python train.py --model="masked image model" --dataset="flat shapes of many kinds, plain or patterned, on busy backdrops" --train_examples=97500 --image_size=64 --crop_scale_min=1 --horizontal_flip=false --translate=0.12 --method="simmim" --mask_ratio=0.6 --loss="l1" --arch="vit" --norm="layernorm" --norm_position="pre" --hidden_act="squared_relu" --mlp_ratio=4 --head_dim=32 --fused_qkv=true --bias="none" --qk_norm=false --layer_scale_init=0.1 --parallel_block=false --inner_norm=false --patch_size=[8, 8] --conv_stem=false --layers=8 --width=192 --positions="learned" --init="torch_default" --residual_init="zero_last" --optimizer="adam_atan2" --learning_rate=0.0025 --beta1=0.9 --beta2=0.99 --max_grad_norm=3.0 --max_steps=12400 --batch_size=128 --epochs=16.3 --lr_schedule="step" --warmup_steps=240 --weight_decay=0.3
Rows from block 5 of a small masked image model, named by matrix and row number. Rows with one number belong to one neuron. Each number is 128 + 32 x the weight over its row's rms, rounded and kept within 0 to 255. All counts start at 0. Numbers have three digits each.
After each neuron's rows are labels from the 100 images, of 14976, where the neuron reaches its highest value: "responds to" is what is common among them. Only what is clearly more common there than usual is listed. The data: flat shapes of many kinds, plain or patterned, on busy backdrops.
# fc1: MLP up (model.blocks.5.mlp.fc1.weight, 768x192), inputs 96-191
# fc2: MLP down (model.blocks.5.mlp.fc2.weight, 192x768, transposed), outputs 96-191

fc1.300:179135113119111074117130060143121137167129128081146133150168105128122104113166149154085112134092154131108130141105178144155118115210072098140148044110096064131153135141134154140154144148118140175110184114108165122092116176087189098096178141151162142164135106098187126127119106114147189123
fc2.300:075104148145137120135079151104143154125128116161136157140097112129178138166175137131114115142113136119164160152128126110119111086080082137096144076109168204135078099152161148135144142161108148094116189039098082070172145141131106072122119175071163147176158202158126084128138162128144105082
responds to: pink shape

fc1.396:095155139126059046114156117173111137103131210144140090113112119154098169130143099120100128151117092081113164168095176169072132111089046106141167043083149113152127077149153168116122093152134117152152180175147116172175085144145170131109129114144164109105163157127216140161123113112112164096
fc2.396:165129061105127083118031082171116115107157083094108143140105156113131112123135095105153089147099128182143128165122122125106199176147097167091126130130113067169120093115157145137136121140099163115118140133082033122124130120148160189177108140126143103087123104108110184186058140110129118133
responds to: yellow shape; its colour: yellow

fc1.398:138126099161091086134148119121111111151133131120126132147135095086108106133163114183078150164132107113166191138118144180129181105134075156084163106097138115129119054123112150188168126149136090158062196122072136107167164139126157085098118135111163176082186111119169145115135155102128180144
fc2.398:139089042133190144134095150148156165124113057124120108112056165149122102157162076106103104102212189166098152099136137135096154139096113090130153115039120159143115154143173085132104136107116147139157131130150144137091079075145101187075100134180199137135119113086132147167089110085170143114
responds to: its colour: green

fc1.680:093104166075125068159140078153117108171098176170081115213160148092090109113105146116128158118105111082092087101120092157188107127135048131068153041167105111147113147089145176090114154105104172133115146168123130106134065088094081154060078137110145110077101150098167147142132155145070158132
fc2.680:110144116153088083165159117137092119128128092119126116104046177134118151072162130147184108147133158139175176121141124114091141076107097125146131110108153145128166113122081145168183106180213110131146163165130141161097073114121128130114172122145123131074124118110162054100141152098135084163
responds to: blue shape; its colour: blue

fc1.415:063125105053105080096141132136117103062163147135154157160167073155110117114087127113049126147137150154167142164099148149158104088137046108086134088124091084110157068146097122145124071139118131174107151183142119095150130112203144101168148129177176100168074166144159102115092158136149098134
fc2.415:206094093152129145081176129108135131116155121045109143127060124155119067127156096123119161115120151107128130113103085122087180160114148098069149119086130149110112103120174128025144086050111129125112093071132092097155154135115112146088104132113203117098166125133110140178082085157156120118
responds to: its colour: white

fc1.431:123182170115105083094086116119131142087078089134131118086123083126129107092143085140126074123126097115122203115109164132131109094138077111142152082119163125154082086135111144126179130112167108139098187139111116124082134108110182156104120101140092143128220191118187123136177093090105091173
fc2.431:115142134086117127088151127072171146071134068119120075138157141171064211087094124161141120128156148142155116137144107075058114131132144138120106128173182150132084160137130115149090147179094165104086170127121163139121114196089170164126101106061078163100061129115118159108131157158093110091
responds to: red shape; its colour: red

fc1.737:166125117169121123153119143132078114127201071128137139129205122105127121132091133152111158103066079148184182148148136112049151146135119120096137154089155174119114091151127115107113095155134137111141165105137110155103136120136149122121099094141096127117139125137131120078171118118152086191
fc2.737:115206155163192039133140122090124146135151165100120120109050145118175170124097121117139115207129034136147064114223103127119086159170070092130186160122146107086118122117084158159087170148126056166116108163200135147067142175096139153182128135115086110180101128092129139094164183143120180109
responds to: green shape; teal shape; its colour: green

fc1.581:125121145116120054132090189142062111161126080123100127157181099086123115107110154113118120119118139139156114120079141125153121119146058188134155052147127083138189166115140168121104108094157081205120191131076141133126138106154128112114162098154130118139172130209179126139156091141114112131
fc2.581:123170116130152134143117101201097101156109106100149197099143177163139123120046130097122182082142081186078140149155153135120175053101135130086159153133107066121124092077156129102128095144144093116105101161053149175152157137135136128100117123163116114113115135134101106139147102189125106185
responds to: brown shape

fc1.582:173093221096148110130150151164157230100175122119099149150181127147139147156149138086126048104116111057122099100071140149146128110129111106191082135159124082119136119095142137100112115110149143106150201059087137137150125115133104113091107108148109093144147173147133121085086083142072096171
fc2.582:082107132160110104127150079047147151110116126141121098120131116124090180159133122139199186182135160161179104133144106102145104130159156104117185109166125129174097180111106196140056216099187118146149105129177122134016102192116098106088119102109124083120155127169145158138170192130095149105
responds to: black shape; its colour: black

fc1.389:118103152169137045154162144160099163188126140173097085147176147150113078156172171109124095092104114155111070109121132143139115131164067128153140043129146113045081116096075160161121134088113126154156196108100109172122088085160142130117125091113153179159152092102242124124183115140149115133
fc2.389:140099080182139063142196115048144109126082149085153219109094169146112080126117132137200176109138140087107149130052156125180136133166103154127190103140102159142156182143159149104171136154198147139160168147151140087121128111145106115114137139132140122127137185137165094130121126111117103204
responds to: blue shape; its colour: blue

fc1.420:113143113188130054113118155118059138076123143130140096075164135156138080138137131120111141198121106087150125150133114150170087073092034119094174090139101123097151046153139186137078160089147082171150132111098149149144157174139098110131168135123098133144082140160179155071076114086115150206
fc2.420:133096157144144153101160085103096130164116100140184142138066129119171108138078095136160153145097126117130103191129113082155125089154151092126068158072156102159137159097088114173141153158168139130112158130119054164149152142148091130104082105085124124128135097175109082132143158100169161177
responds to: white shape; its colour: white

fc1.264:184162161148071088123135119142050102165126144154090079128130141117132095097174130124158079180117138131156077111106115145207151140145074125170147135152148127123127131129139159126107141132070190147066147097054182167100163188113098165085094156133122150093099080095156142106166112172138127167
fc2.264:139187173132106130103085112149119144111117147082102160131105117172113128093167147117145151141093150072153134143118136122066112123093152140143181158092115171102126138173088102143120195144135171127145123112145126114082134095048084099083145157141126132089135163123129122120107178105033107077
responds to: black shape; its colour: black

fc1.754:119117142109175090162160158129113169077096132043129061124152105134165135062141158190095106174092170126115127148104146120137179166105101160128174092100148117167195097143164161173124174198144140148133128138097055132149147160198064120111153088105131121122139065100157167093148147116205121119
fc2.754:166099085113090155112102111118151148149132122135080139122130069137113135136086153117169095104157072128086116073110159129113114066056147168138090126141086118090135118094152156105152138171113123087140103176126116063141076101176120105208131206127141117123240097100107117137145093121146112118
responds to: teal shape; blue shape

fc1.189:115110157131123082101122109084131132126112152144104140134168178159137139177152167162155159114153183108111113096145131089133157043181106112134090079100148147130153124087184160162108135087096101175096134091113049127117060120146111153119145099141140129154104157084147153109108117138135117159
fc2.189:142113194091142126110125144084133127178124160129096083118111187151173183075198135145096103131166146157145113119109172100057127104142116133166124112173173099119149079163112161104132090168164132104160124099135092111114093141131186054179127142130164161129126147077130118136125132140170180112
responds to: yellow shape; orange shape; its colour: orange

fc1.98:124198168056127078096151107153150147155123079092088171150106137145114113119158146046147153125103115140067081092100126121118060180118044152171128106109141132103088161075159164155143130124108151080087152145141157119078126123125153164130151103120123176159117095085160094102147187144136117091
fc2.98:078094100127102078107137140102107155138105164130110132141149112130078174165124156185184127143188179147159080077122066108104097153155107175152138109140129110136124102104151183106119161067164145111166156096077093165122135135162132127129147145177145188117175093156159137126084120135065150126
responds to: blue shape

fc1.638:074135087130137072113122115124099118144128092117110106113138128102213181122058189063093117120164124166081145114085227122119105098135045059139131084138076135128112175103093171137117145078096134137106158105121108182168126121139146089118172120128143144161092110103227092142111161100125187083
fc2.638:157162094127162045192109169150149100126156118116128142140172121154125181225125143163095117129088144164154182124125149125144116086104081186153142107118095063133107080143123199029085134183093125113124153113130151105113119113148143116184095134141139168123137127089163137097135113111146107196
responds to: red shape

fc1.632:113202162033104076118093132113132115168133168123154121090095074129107128141132173141122168138076156146065145157102169148072111115157101073098178066087140088114150085141134150125058133140164107121112194171066064131130141101116154151082156112193090142114186099118248111123152123150168109089
fc2.632:175084150143149109152079128154126111159110142165128099132109093110143072106142145136113101130173123115170105163179109142123162190112116093136140130138133094205140101161086139101152098168062118173102094155185140091130094087098127132134183157127089161150109083196125159152097157129125142162
responds to: green shape; its colour: green

fc1.620:168192138187107051102164131152082141130108163188095110134150132115096100150092157114139091182135156074115164099099158134121122118125071191134138070103095138166080099100133147181157146135095116166137192080086151118118071083169110080104072120186102153127111149123176099138085147162108134121
fc2.620:143148099077128062124170152109125130123115143111145133105092105149162170176079126097078155129125162113116128104113109142131109081165076124081127066092136142122172098069161145166070142122169170130178169176142126083108106100092183063092156138092167116094109203122137140173128122164134135112
responds to: black shape; its colour: black

fc1.137:169198117175096059146083175157036109127157143084126165170113112103127150134177073058139129110080147137170146141095155112124136092210033159151176077117117125123143144115111208119149134152167057120146171125142154115137149143130097084106161158130155119084105050230177156106151115128122141128
fc2.137:102068161023157140119194125120130158142136145170153066140120138178121171105166139123136147148122139087088147076129078106096089140094157123129127145142137142136161130170095107135186082155115141143139117174137113154125183109110132067054127095127105153191127087152110182075103173170144084127
responds to: green shape; its colour: green

fc1.273:140140150117102077119128167107135103131086164171176077137220115172124144116143089119143180149133150158114147194127160136099065112078084130144116080185096105132151092182094156147129134134107076129170155150178190165113081151072167126124160146101123142113087155132166117164088118158102145118
fc2.273:168130137158132091106138110134136146141135136137182107097066152181103081098127123149135114191207150082099142135125199153168134111120123166069155117099111100071127131102099127146123078135087097105124168118125162125113111120144179176083121114143192155127145100096130108137066127135119159130
responds to: pink shape; its colour: pink

fc1.236:141113105101112073092083151160013084170138119100098149111141094100149104129155116083137134136115155065092102115074146156122083113070079121175115095136111090098124121108123200143139132155163053164151137135158138120177172111161150088091152147155114146133110058109139095168123182102143139121
fc2.236:143085154096162150146136171164165105153147132128118152110101098177180059181121145117109101080037151094090139149108102106144138055102128113130145130148143077066144093146121112138125145131138104110127117152153123137133135102121166115120137159061146130116191140073119128094096148188121067192
responds to: brown shape

fc1.470:133084139100084070164126033123134175182102168138156125124144089146109154145163169146081098140100094126104178159081082201111158146137089169169171072109105128113138068152085172113147117111136069111127147166117144166131129134184214137102149164147121149120114096165167117157159130155110135147
fc2.470:095143089147183095131101167140128130134094106071188083105129147120173148142066124121132097150094150155151094141135153114110198076116100112078116112103140041159098083126077142200150130154072132151100160180098144122160158101134098173160105218102145074152073130146110146082165118166113102126
responds to: red shape

fc1.170:132129150117116093154158151122078111090160122126093127160120129114178132116154121069123098189139154088130145105108140113142141124186092098153157082133102080141184148104102178179080168144171082153108128115105108104083087135046098093138156123131082086150143135136142159098160175073060199143
fc2.170:138126117110067090140152083104128090135117122136038133173142145129161125159212087124111170101092135108122177103047097094115118101142094098077128097191128074155090122145159181178133147160151125089129133109142121129182158176130135080124129149106134144140095169170170101124188164116119130098
responds to: black shape

fc1.698:113146136141134067181095077071111151178118160155154135099180110116119138153122219143108164123094116193137136173072122149065143118065093131111115074148098111128132164161088160095125141118181135136147150169093096113126080159116183121104162109103093080152107088111165142161119095105099154106
fc2.698:198151117157108147168148106102152121118188080058150093147082169099118090124071111112156108123133124101090132157135153086121153078147142119121120133080106161136103189114091122127083135133096067137123128134115108101137149088127077128087131109114088118129109158152116120147110170123144126112
responds to: pink shape; its colour: pink

fc1.184:155140132096104079160145152086110176137152141133155096100163151131122127114098138084144121173149107079151118161086130150159134128135052173105170093086174069133152161161115163128154153075092135104081141112099069165104076161104101086152101130090118159066115056122180116126172085148106184140
fc2.184:134148076122113116146117121172172171118120128066114119117093140161145134151047123122091136155040130177122141127167102133099139072072139138091115095054097128144166080096117157149155124181137151145122116198131174082112161087119107147112147140171142119101207130151140147110209136163126108069
responds to: white shape; teal shape; its colour: white; its colour: teal

fc1.182:115133162153130059135149176086104150155183141123149113095186121071148139112077117118091090120115084173161097162076121097119190128135009123156156079144120133152088153147112189083112121111123145141104149129133092156109150118170111087177132135170142088116162109108176099093132101169114097133
fc2.182:157150155163057100087161130106119155099143139157140205147117173068149152059158139135123123144103094117162161072107100128158125165096101141102107130086171159124122159055153148104135100121130090143134152100121135081160185154122148137138142153133115101178144143111150086200061155084105122099
responds to: white shape; its colour: white

fc1.259:103121145134059081090123120110130111162028151173120129119178099096176169091143149095121134105141130085098089115092126200188125162096067152182155105183100136120095188121097185177130147069104122099075131115074149174131124159115123151136129115176121122113116123144145111120112094075058189134
fc2.259:146106135126164136137196126087203150061145106105149116159119149112136145093113150133144118129091101167129141120190113112106160125115129100105209126094142096152193056085098166166100094111131133114123101149139094154101130121154117116146162111118185145100148170104112108103141152115116121140
responds to: purple shape; its colour: purple

fc1.79:152114073133098043098088114137121177135130092152133129089119147149146128091107099121127105102124096163101152143167114137079153116118038140163158063129135095050117126135113192132140092085120067128095159114088131155154130074138120148084167120125062089112114092068224128135112156207119150111
fc2.79:183160189131134104118112102152167093053139129158149106122117158118113127152179157149128105181161113182123103136128154077100166135072105090082179086123117095149142106139121148079118111147058161137164102120124108116138125183083160145115119147155151156133125135094137156126144156172123137161
responds to: yellow shape; its colour: yellow

fc1.103:128204132066104065143091116081143143091183117064160156167107152101123130163130120108073105152103167077108168190148156090149152100186057123122176085070139097125133149169148140117104125127152068160103159116104113128093083168132116131139185108113166155097102132157173097091137084083153182129
fc2.103:060090073131148109160101116151108168176122094141111077136185147111143105082118129136127199065106112158080089186084107140202116143083110069191109125122133063139117118132175167143172144150075153112132129115125123135168161161145195155101062105142128084154143130059119174141087151128176137096
responds to: teal shape; green shape

fc1.33:129141137144136059067140112127063080133134161118144132146109060105108171171111118173103120130149134121146105154118080135152144132180058162069134070109133114135157104147134161139135119124109115156146160139122110102141130123130116123115104077158064114123107100155185189177137085095125161139
fc2.33:134097011156124116129166096150201160122109125196154177115135088130139117136106095114111061097125058058143134109169117113150139126161102118201079118097135155127168177100110142154179162096152120080100145157104094139085130113124170178114135098073121100138206101143168115143145074077116171109
responds to: pink shape

fc1.155:152117173112137050145167103139115134168132157141084109111148064069166204182134104125136084104149112116127092101121150115113171118129034141054127045142144106192155104106147158160138157097139159153153190096064084126164100133127135117114105093130117109094129080105195156105133124151098200095
fc2.155:148101067153141100168159134113172065147095136157118210066091167136124071115096135136139146091119138151125146156144135106086128127097109104120153094100103126179101137167105166098139095167146174168156153130141131105105073114139108142203164149138108103144133058078154098183093136101140113176
responds to: blue shape; its colour: blue

fc1.345:183152169065135112147171140122045132107144105089094103136091167126154169115165139173126171077161103090139109106147092153103096096131130125069110126134151130134125141095184133136102149187138140137172130101123131093100143149081129174185158117180104142173091119137172172119088171119215151127
fc2.345:135073198092106077153128154121147082150162089128164121110152105145146183087143116151163097151140128161053125143165128159135091110145109070081139121157151111121084188140108118146106124123148079144075162159120138141079166105154113033107142102078117079181135162128132127057138141157141164067
responds to: teal shape; its colour: teal

fc1.254:127121166095115077162139156099060141158155190129146110189148137159122151135170132112052091131080072059155105165129148099146158120106070153080140091148123145141144122146176158139136120089145132189114145134130123162127079152099105157090139118121161146046138138135154162119131148167121122133
fc2.254:184143133126096088130159168159148092096107138212162178134090151070093088130136153177161167078165186146101164133106116161116137123152145141106140150167134078103188121140204140108139090133184150149089147151155078140108147119148166123126125133148142113141155110120136114169161089132157137104
responds to: teal shape; its colour: teal

fc1.619:144096153175129074116074124113110156121118117117131142068122131168072131122146162110171144101168123098126116127058168114112114124137083120184118110145147108132128122145144147167104116128148086122117186131135137149077145105120158183088147090123095134077181097133183111109123097139115093144
fc2.619:145118106131159133158121134172141145161113148176076139113081129060102161118214162157087109145136130120099144127170122105131156137082120147082107122092136133190113132108123127078125080183083087129143139096188142183151089184095116134133147160092083129162170121139114081181108171122116147183
responds to: teal shape; blue shape; its colour: teal

fc1.589:164150170101098087125150137187063143188164144178122098122184093060134117204183122170108108177100106102206137106048145107146166082125081108086082111089149093101147128100164135158159130086131145108176178115105130072124089109144109150127108108174131169128144116147127116133122184151056063112
fc2.589:106166148195146117134131118161059137116159115092107133079099176119143084142197103141155141133095154157128116158156126132145106084067129084133131104113086087122134098149138126182110122150164144166171111090154075123160157133137132062095119154153135063136097159196122120104164139095174071059
responds to: orange shape

fc1.722:099165165101089082067117180088118087140174137162144129125117076148102215111095150127120124123119113157150140105073153143097131151076113120124133083117145093073115100106081185071091128099089084167113153144169119117119094161116120096160127065089142111103153153157159137158100124128076166113
fc2.722:111158183114099097074079099100130130140140122115097117116145113061060137178146163158130095146166143128157103107161153110070126123163088128167102092155143156111099088141124132091075115120103154123139163083128121109137143131139156107166145136165160178112128101097160138091142042144119121102
responds to: yellow shape; its colour: yellow

fc1.87:145111116154097074183101122051077146131079130175149093111170119101093101081113139125117157139114134150196145164072187141113116167179065098156114057181081099123158115159115153147114106141094110128174147137150105106100131160127115145158100145126136148143096114092162094193086059138153118150
fc2.87:084172134208154098216113149162157106115107147121129101084077112184099146139080119117121098170163158098118158129118145112165090115129106067112139103070103065150141092133148140133114149181096087111124152147124144135107122151115136184116096141118153090142125067078160084141150110129112119173
responds to: pink shape; its colour: pink

fc1.732:070099178079082083163120083172086103165148123091095126128121077070133188109108176149115149148154118137181164110092163126147084178077059103144125094133155081157107176101104130143114134087109106181113163140055125125142151074104152162083156077124195155098119051166164180133165077097207129172
fc2.732:118100130132157129124173125151117086096125144090119071173125082148175139160144098118080112115126132139140127122160109093172218098094076114164111180161144103087159179113114115132174095122110115070088141126064075186118166141152124078097153103175174116146143118210163147141105097141099163073
responds to: black shape

fc1.373:133123142111147086143182094087137106164133134104134065133146163067158102087164139145129156159119153120108154146062153168111109150160093145160165076099117099147148086133200192191201091118087072182154143155091132083154160100197157185105170136108130147151142077140155127123124106104134091082
fc2.373:123159113121058108174046122137128148139094135162162212137111106101108106142129127134099169130137127106140178124160087135185168144082103079169074102169087066124145177131160188056161116132196156119114151179150111099152149141151130125104149156120129106142158171121185100179155148078151124136
responds to: orange shape

fc1.526:171170102188143114136140114158079076134143151166130138160077206103044127145114119116111117138124144130080132137112107176126052122116116146101108138097153072115138157138071121126148162049156181144113140129138133083101076098126145125132175129167124144119130129141139117088144143152106194101
fc2.526:131150147089144156148123139121145109127093142115144129172140076162131089116132128156154117104187105111130132130174116141135165146157159104129172139129097180099084110105200165068116063125154128150113078073128103170149197100208072103179165158173123150109128112137084114146097136142116092126
responds to: blue shape; teal shape

fc1.576:150126129195117091141137124111015088102116181158122113154150116137203070129118157168055137137134095126159153129067217132098163143115083023071135101105097109135104100106122138106127101137106139095104168149111120138164108149157152106150101066208154102102080168140168131147106148104119099122
fc2.576:127166192104099080119113098172162104039106093117099158051140122084076131128105169123127159109125128135064143067158069135184130094145141144182147074149138167106100101119115149120109133170161095181159143158185056087131181133135124140044130135128124103140111155143200135127113086134120116094
responds to: orange shape

fc1.482:161165118126097060088115147172144119107126171184115162149077111107080083099143132103172155093184134106122136103096126156181139156088081159123203092159102116120139138102089181085096081171159128129101140160127179080115119106073098128173128070155099129143161162132158115174115149093164120134
fc2.482:127126153142117150117097136047155137111132102134145097116202135161103090129145146102172077173101081103115142109141123065113095143150131119077112103109117124109126139115110170136114149155090139108163093156106123158102163160091125174177097168093146155074150126126120129040102118132137132101
responds to: red shape; its colour: red

fc1.670:094160175091140065134152090106105160115153219134116086083190105114167127107085107118080121159120156124184146136119128096135044112113069121180152067138142096198193134138133177138117091124133101133104189113147074117111142129082147138083187108129109198117115086155178104111126121206138094134
fc2.670:149111121136114085114100176164114178065108123185144132129107152184106139089167170161161073164152098154143133157113132202168157116111131147181140113119066126129133090154122121122103182157125174128103131173110158085160168088130083174095114118110084124121124167150144134127097173156133117134
responds to: blue shape; its colour: blue

fc1.574:142130102103112148094131125197136122133137103128149187055071139116123156127149111188101164122100130081145162144075141189139138088035147129095136154111069120118130151147093099117153094174161146177131140178137141060152126072126119144142107107167141182172138126129130060176145148114132146117
fc2.574:171189123145098117140108143115076125100156255103126159108081101148122129182132095006118141143126131132100168118084163172138094128131129130133188120124098136084104167128162173067128103062151141103126119154068105153066104080131107113097170170179107153076178103127124102148120075167101127133
responds to: orange shape; its colour: orange

fc1.643:165114173100138087115079116163129148131122182146082150129136115096095127211176134163114138120104123091068144098101074173126154097215107115120136095111078133100146101086090167053130121148165084104122146105193144095162175082133114133102149080144134146169129119129152184139107143202082140177
fc2.643:120142167116176125183088056165159109124093170117112089156150124159164110143127110095151084114139121077088106098138131110100111079087129140145205108148157066124152138118133199174106086145114145102174105104160134142100114125114145100112133168093156135163148133090132065066148143117113095125
responds to: black shape

fc1.212:159162155125111071102153096129144128179175171153103127130151159104110112178128114098112152136081055086131118080098122135160169131082058141094152083146114134101144108079108166121124124163116115086128135104097104117208089127158134111088111135105119163101140096157193100164153156081114136063
fc2.212:071153138113117048077130149110132165126133101078100081142149126119094164094183134153135144159092162126148108117139144093081132153188045141147172068126148173131111140171057186176106150118084163118150144108160079101132150158106119133112159107170179150098085175118209123084098127148109162126
responds to: red shape; its colour: red

fc1.623:125175135121130079148136134109107040126071161153131104100169085120159132126084098062133082168056173155067098138146108146152159151156037190177119073121117145101105174145156187110090116155087139104154135118125109085151115140125161140154137173142168102145141138159144143127142120152101147209
fc2.623:123151126105185093137089191166167158099128148108123143134123166170171155198119172196151111167077110122176136130170105090157100129121114126073124114096067127123133067123131134132122106056126158130186174130159136154132151119126114138118203119130177129155127081086163145127076114110150070168
responds to: purple shape; its colour: purple

fc1.639:095114118161105073130153139162149121094149167169131082117127169096167143134123152138094106147139123148083153147160095142132094055148049135140189097113073140138145169134125184185204100172139095157162181088128122054095075112163156135167121161161138118121102117157186143119123124127072099131
fc2.639:096140200138138121139039140159163158144144109126145116168155144142141168091080142168071160112107166166105126196150135174077130178090118159120163151109123089111088067162158115100136110087121172168123135132118142127162111139141098108164133147077191163093187164120105166127141097127102158105
responds to: black shape; its colour: black

fc1.25:076130112154102118115094149165108103153124097151119126112147154113122080090109131104134142167069075141113141122067133196128121071084121133155154107133111116151118134119097145071141107178110141138124127157135111124184225116147154169140195091155106147203117095133136118150106134188142124156
fc2.25:185174148160143111172101112125139112138068143112158112189179178104101161073141110087141091103178098114087118128200129158137176143129119144109120119129128093117141138133199139113087095145143174149102132141103143094146148071134139095122120168071130132158118086111123097115150114125109128074
responds to: red shape

fc1.483:119128132160068061114097119079128124163121219148134090134121125122110151106130099141117157143158125176121127144127159184096115114153089070154150073087114130098079066125134156186181106125154114146146163118100056132147156110127228128082192072130097128116182080090188176157131119141180098130
fc2.483:162108113077111140133068140129107143099111128059138160194156121085113105057124136123144140110094151156150121201091140075113059091161138162093131123190128132105087111133104123158123137131109109094068133065071175154149086101105097140078103141115180208091106128126113140151135115131137112124
responds to: yellow shape; its colour: yellow

fc1.615:151148203172083066085119126130137098133140142143154109092155097176096111139131095100133125199124109113133151139087126131163109086175028105141149072173134092106202052144117159122144115126151168093143143131071096103209108187127117131106139135136158172142127152134189091160130090093051167104
fc2.615:133173120106143075100163166147114153148139163200094141120135106103121148158166075142148202102149138107124121076121137163189106123078114115193144141123135166164128198105170147146146137122089098114132143081118098123084180155101157086143091126158113160132137099158158134053080122163088148057
responds to: red shape; its colour: red

fc1.569:114154109074141092155135118171115160151107064089097094152108103110114119107164147128118111130075093102123161119101122131132070071141089100138157125141106083085080227116103150162177107185147120168136145166104145115111103141079157091146155111129129150179155099125145148131170173206069115157
fc2.569:120139132128138066129115089122115174152130149122090170184105147173097130120146086096129120159150195167150192108175096142117080108192113132135113089144091076121144121100181184192134179121159118113152137086104124094108076118124082157119089142097110083153091182124146086155124170068078111076
responds to: ring